config.yaml
arch: "resnet"
model: "multi-label image tagger"
dataset: "coloured fractals of 300 iterated function systems on busy backdrops"
train_examples: 195000
image_size: 40
crop_scale_min: 1
horizontal_flip: false
color_jitter: 0.2
norm: "batchnorm"
hidden_act: "relu6"
padding_mode: "replicate"
depths: [3, 3, 3]
kernel_size: 3
stem: "deep"
avg_pool_shortcut: true
widths: [96, 144, 208]
num_labels: 14
init: "orthogonal"
residual_init: "none"
optimizer: "adamw"
learning_rate: 0.0021
beta1: 0.9
beta2: 0.95
eps: 1e-06
max_steps: 18900
batch_size: 128
epochs: 12.4
lr_schedule: "linear"
final_lr_fraction: 0
warmup_steps: 3780
weight_decay: 0.1
Rows from block 2 of a small multi-label image tagger, named by matrix and row number. Rows with one number belong to one channel. Each number is 500 + 40 x the weight over its row's rms, rounded and kept within 0 to 999. All counts start at 0. Numbers have three digits each. After the name is the row's rms in percent of the matrix's.
Before each channel's rows are labels from the 100 images, of 14976, where the channel reaches its highest value: "top examples" is what is common among them. Only what is clearly more common there than usual is listed. The data: coloured fractals of 300 iterated function systems on busy backdrops.
# convs0: first 3x3 conv (model.blocks.2.convs.0.weight, 96x96x3x3, each kernel summed), inputs 48-95
# convs1: second 3x3 conv (model.blocks.2.convs.1.weight, 96x96x3x3, transposed, each kernel summed), outputs 48-95

top examples: brown
convs0.45 095:439519489486425523476484474467486492476507467464491490505427612558470427495542529468536486421455462513444487481536422501498507486482527550500422
convs1.45 080:595524536442490514553493572471475440559484410543517480520484504502472494501567449504456486517501489489447432423535483513474521538452464441562493

top examples: teal
convs0.23 103:486457427487417420460502520465502514501512464525420451465488518436514484439489514422454521528455432434432457509498515471439459454526448525476521
convs1.23 077:480503613474567346526473466497479526539531526544493547464529485544521514540529504441490505490489516559397465464489506547497539545512473427546462

top examples: pink
convs0.89 086:466509497527574474553582415483535463484553552501507488466575509513558557545462492508545517485501502501526489568512488539548518454452534480502579
convs1.89 098:467494476541488496436473454473493546459543552487458469426539503457466481473457509486507531461472482469516511581434482421514466447444546512411546

top examples: yellow
convs0.13 081:471501485470430546501469469517559533480502449525567517467525484506454464441461546522520447537524489564562614523443485533473546502526485454528589
convs1.13 083:477532513548477524445513452551529485482526514471530464427536558506448468460403540543470544474457496539527574533395436456522491505519525446438521

top examples: orange
convs0.64 124:473471523423446519516466532473514545463527449503452451532516590508471487483477616503526510514439536437501525521520452555473487463529526548413502
convs1.64 100:521519643478512456543541456473453483563533440557456488529572562471502490516505521512509462471473498521458510489531445493449523496487450407519521

top examples: blue; pink
convs0.0 091:463507546426498518508501532517511452516537565510525568613517495473478509537522530549552440551498517533454516437549517471481452492519523450525472
convs1.0 093:434420457460474537509476504478485524526476490420473552550506449537486448476525505551507471513532514476505506526529480515450518525537517571454495

top examples: red; yellow
convs0.81 102:487506512451471462483566542554468477492437478451514457501408425484452461480497498480458451536528515520514491439557524509505454419534456534460448
convs1.81 089:493404509464553531493531501510505439433466448481465561432473487474478513544419488456475533531487516516481509493482472468474471496474430464430467

top examples: white
convs0.53 098:574471500557568509539575463556491482497488549547566475524519506513549563520533537545528497460495544538537516547571487510521538549459483462537534
convs1.53 110:465463486528458516492414500440529568455538541468418429469506501470449478462531499527530545462451438452541497521450487456540454470444521497495517

top examples: pink
convs0.10 075:415528500484507475467518483412540559461538513515519519439449529524465495502431599448508490499479522468489553489490464563431547499472485438501472
convs1.10 068:502509496507479521499490534540483458426547537538472439480529504550497551492456522494481528504601525546497573542480604497466530531573514621472520

top examples: yellow; white
convs0.42 107:515511528532562511530566499541495457506513560560561534533525521525553552546536529551492506527489516568514530533554500491577554526467479458518549
convs1.42 125:455464490512443541487446497433525528493541538444479458477504513452441463417531515549493524460440441454528526513432450468533462439461528498450534

top examples: white
convs0.54 105:551470482560563505555518447549510482512488565565540475538568515526569568539514524548523516489514529529551509558580484536533523528492497526510566
convs1.54 106:467494453520462503478431500417519567477512536453416436466495497477450478456521521517497532455439451463555482518457462455558448472471527481473521

top examples: teal; red
convs0.87 077:518516508520420503524441458476560514489513510501449492487531475469528497537503522478513556514483522508525547536477438504492513477502494531503575
convs1.87 083:485534415487415473446508517432516526483480508458499449445477535454500486455498553415478529480506534475533498517485440490554481504483481522511462

top examples: pink; white
convs0.7 104:436483436484447507482492501477519513490493458422485469426454491484469487415456475408495486459504468431501478509496459477487490507442460504486444
convs1.7 097:524504579436554452535510485487432466522472472503462471492478400517516589541504439456472431496529548556462410452500532525441530548500479527504455

top examples: yellow
convs0.92 097:460502497514417523425419532474529543466496498497532548533540410410486540509516540492529523521413527516497563479428507514484491490495500505550535
convs1.92 089:518485499523438607549538514520475493534501462448485522559587527570480481526486546572504497506540562506593557570511462506523563507515564452433624

top examples: blue; teal
convs0.27 071:538525554498520502529565513485497543521482492464484429513512537512550549447561504523542480485489441429504465606601525443510519469448579457573471
convs1.27 080:472420526500467548487473479493519516430532502509452468428537491427456434458482491499486547462499479449466536512490474467474450461478510548461504

top examples: orange
convs0.37 068:480500506508508540517559424392530537475539542501435443461464506513524519495441530459562497499471469442521495548507526521497537490459458467527528
convs1.37 085:486476460528520525467489419545459468431559530507460437441532500490500497517380477501510528483561485497479572546472525450460494493517529533432508

top examples: pink
convs0.3 100:482460501459512501512480507433552509462553501478424458515481507475522543487487526481577464516440534418489424520512455503525408479451512503425548
convs1.3 088:499519554483539485533515440454433453566512429557463518471554536466464491518463485503540446469481502503488494490509463489452549484473470417510542

top examples: white; grey
convs0.49 134:425449478462454482452462492504515487487496461439460487464453453471433508429482442445464499458460490443460468471461465470505445485479487478476414
convs1.49 122:527498532426528425539514512496469482495439450503512479511451392517496512523524415466450441519507544533470393446516497525464536533515428505513438

top examples: white
convs0.12 105:442424480436417509454463453492508511417479509476420443545471531518512469456509526484472503414496501445497495458507457487491419463508461483496433
convs1.12 092:535534545418502463565476530467496500515458498515523510535442392526485493509562440494384442507482522561474445466512458551485544549522443484516449

top examples: orange
convs0.19 095:499490484511487550534444522451474543516449465513564553589525423482471410446483517513569408489465507529505590521533513451469542476510529494552506
convs1.19 089:478496530548518520521574454585511514482498465502444470504598557467503517419462591552530542468510552550496578533517437484485508502545519486450548

top examples: white; pink
convs0.36 121:443490464395443520462478491480540489447505441420446432513450515497475502432475523489504459425474500452498495460501476515489451469503498495466468
convs1.36 094:564520584449519436540496518484480497530459463546512482531489419513486527515548427485427455515477516559501415472491493550475551568517431499528452

top examples: blue
convs0.86 121:462513473455473508491499508520481524500548531504480525566499510425518523443512481512497404495468468497439475420573518467467441502542514514553479
convs1.86 109:531508546471495481515468485523471528556377421458566567534483466536474441489501518526449470537484546555491509446522481527447585551535480475500508

top examples: yellow
convs0.65 086:542540530487402483489455519440550582406528528511509538548524557467484502473459578472477509547466546490448502513437468523486452481525520518515513
convs1.65 085:552557509510421581581512473461508504573530489476448511527597516576494454542433541530501484489530553505556535551568422490465580513532523501464558

top examples: pink
convs0.18 111:434452419458419487445484496476492511490481472448457464483443481458448483390475477450459468437476493420466473479466484473492459488489451520465439
convs1.18 114:530499568413545426545496511498478472501452462506495491511469405547492536532522440474429447517519548577466430450491511561463534535550436497498442

top examples: white
convs0.58 078:548499460568548491534499456514527486504479549590556473542529537521526516517574521576541541494490509557510521511563457520519522566477544467554560
convs1.58 089:474458446493454479471452524436579561466478514459430471475480516478457436474535515515534543449479438468559507494443454469538472487466489491490487

top examples: orange; white
convs0.82 076:489497499507551526518521447509542490537485426521598552508534514525531538521498548541524534550480548532534547544523505558584546473426488398535579
convs1.82 090:416476487525441526462493480493522533485527508437462464439552541422454432463509515524496538450467479487517560561472431407510480483431549504434534

top examples: yellow
convs0.14 101:500543485461467510480541515473497415494514566531527453567455532532406461518538482529508513472528507519457482428543474478522474520499517448507412
convs1.14 095:502405444439503570527440616489509455477486463504504503529409476536458492502561453477429528556558499520460529440492530530498497511530485584459507

top examples: pink; white; yellow
convs0.17 086:517508504527572509529587491515513487535519502522607543490560532510526566548500524528525542550472520544505519577584505510538568492417504433553539
convs1.17 110:454457482515453524475474490459504538476534506464453475449526516453447448454509516511505549464450460450517514538453460440514454447436533519453534

top examples: blue
convs0.51 105:512561528467435363479494515474579490453550551499483511498507514443492556441479492527492569522472464530447471510496488569514473480581523484537545
convs1.51 108:448502505507440508568511502498495493407543519492573422523545564485454482384498612513495509490456500573444518467537469525525472486542545484466540

top examples: yellow; orange
convs0.91 115:494524493454412563502490508418512534416509455464445453551454598521502473487520554505522493442456491501527496468510447513490498502530534556488443
convs1.91 077:549510615490503504540527532447494457592535477553501459538545551497521507522562480587512491507493474513469482466522481512494524526461513440552526

top examples: orange
convs0.4 103:475494493532511520462535497421444553475529517577443441525396540488549512482483595514442526522503460417465524471476546513524574486500465468464500
convs1.4 126:487529523520489540547538509513513478447547519517470395540580567518514529445466579540551488487556526559498561514563517541524502434557538508439554

top examples: red; white
convs0.90 075:538457533491505485524456438565549527572479399536549551539529514479494518475502526518547498533498570486553570514550476531424564520493455440588552
convs1.90 104:458501465517411467472483502511527545513511496474495482503516555448449431461514554527531523447451487464488527505482429451491478536508516442533485

top examples: blue
convs0.71 088:547541559526555535548583518486510525551536519525551494540545560514533573492543523546554511541492473501471498581611546442504562491459536468560532
convs1.71 097:466438501502455527505435483458530538450509500477424459464518488449458426458516487535495521455451479444498512515489466470486448455459505535459500

top examples: teal
convs0.31 092:514466439510416436477465517465526558507536494538442437444494519424514479421521548429497527507426422434434470522517505464454466465502479503502522
convs1.31 071:456521612497557351513484472468464534563536520533458528467532505519539526534548517435524511481483519539399444471489495517511518520493488449542477

top examples: purple; pink; red
convs0.6 068:478493550508548487553574422439519460502539522461489466432541513513532564540461491471531511449488487470517427574549477503515517503455535386507523
convs1.6 082:462454501519480545490470455437488505408578529476453459431538507459448477475477511483501528497502511475503525543452503462500499468451529533463563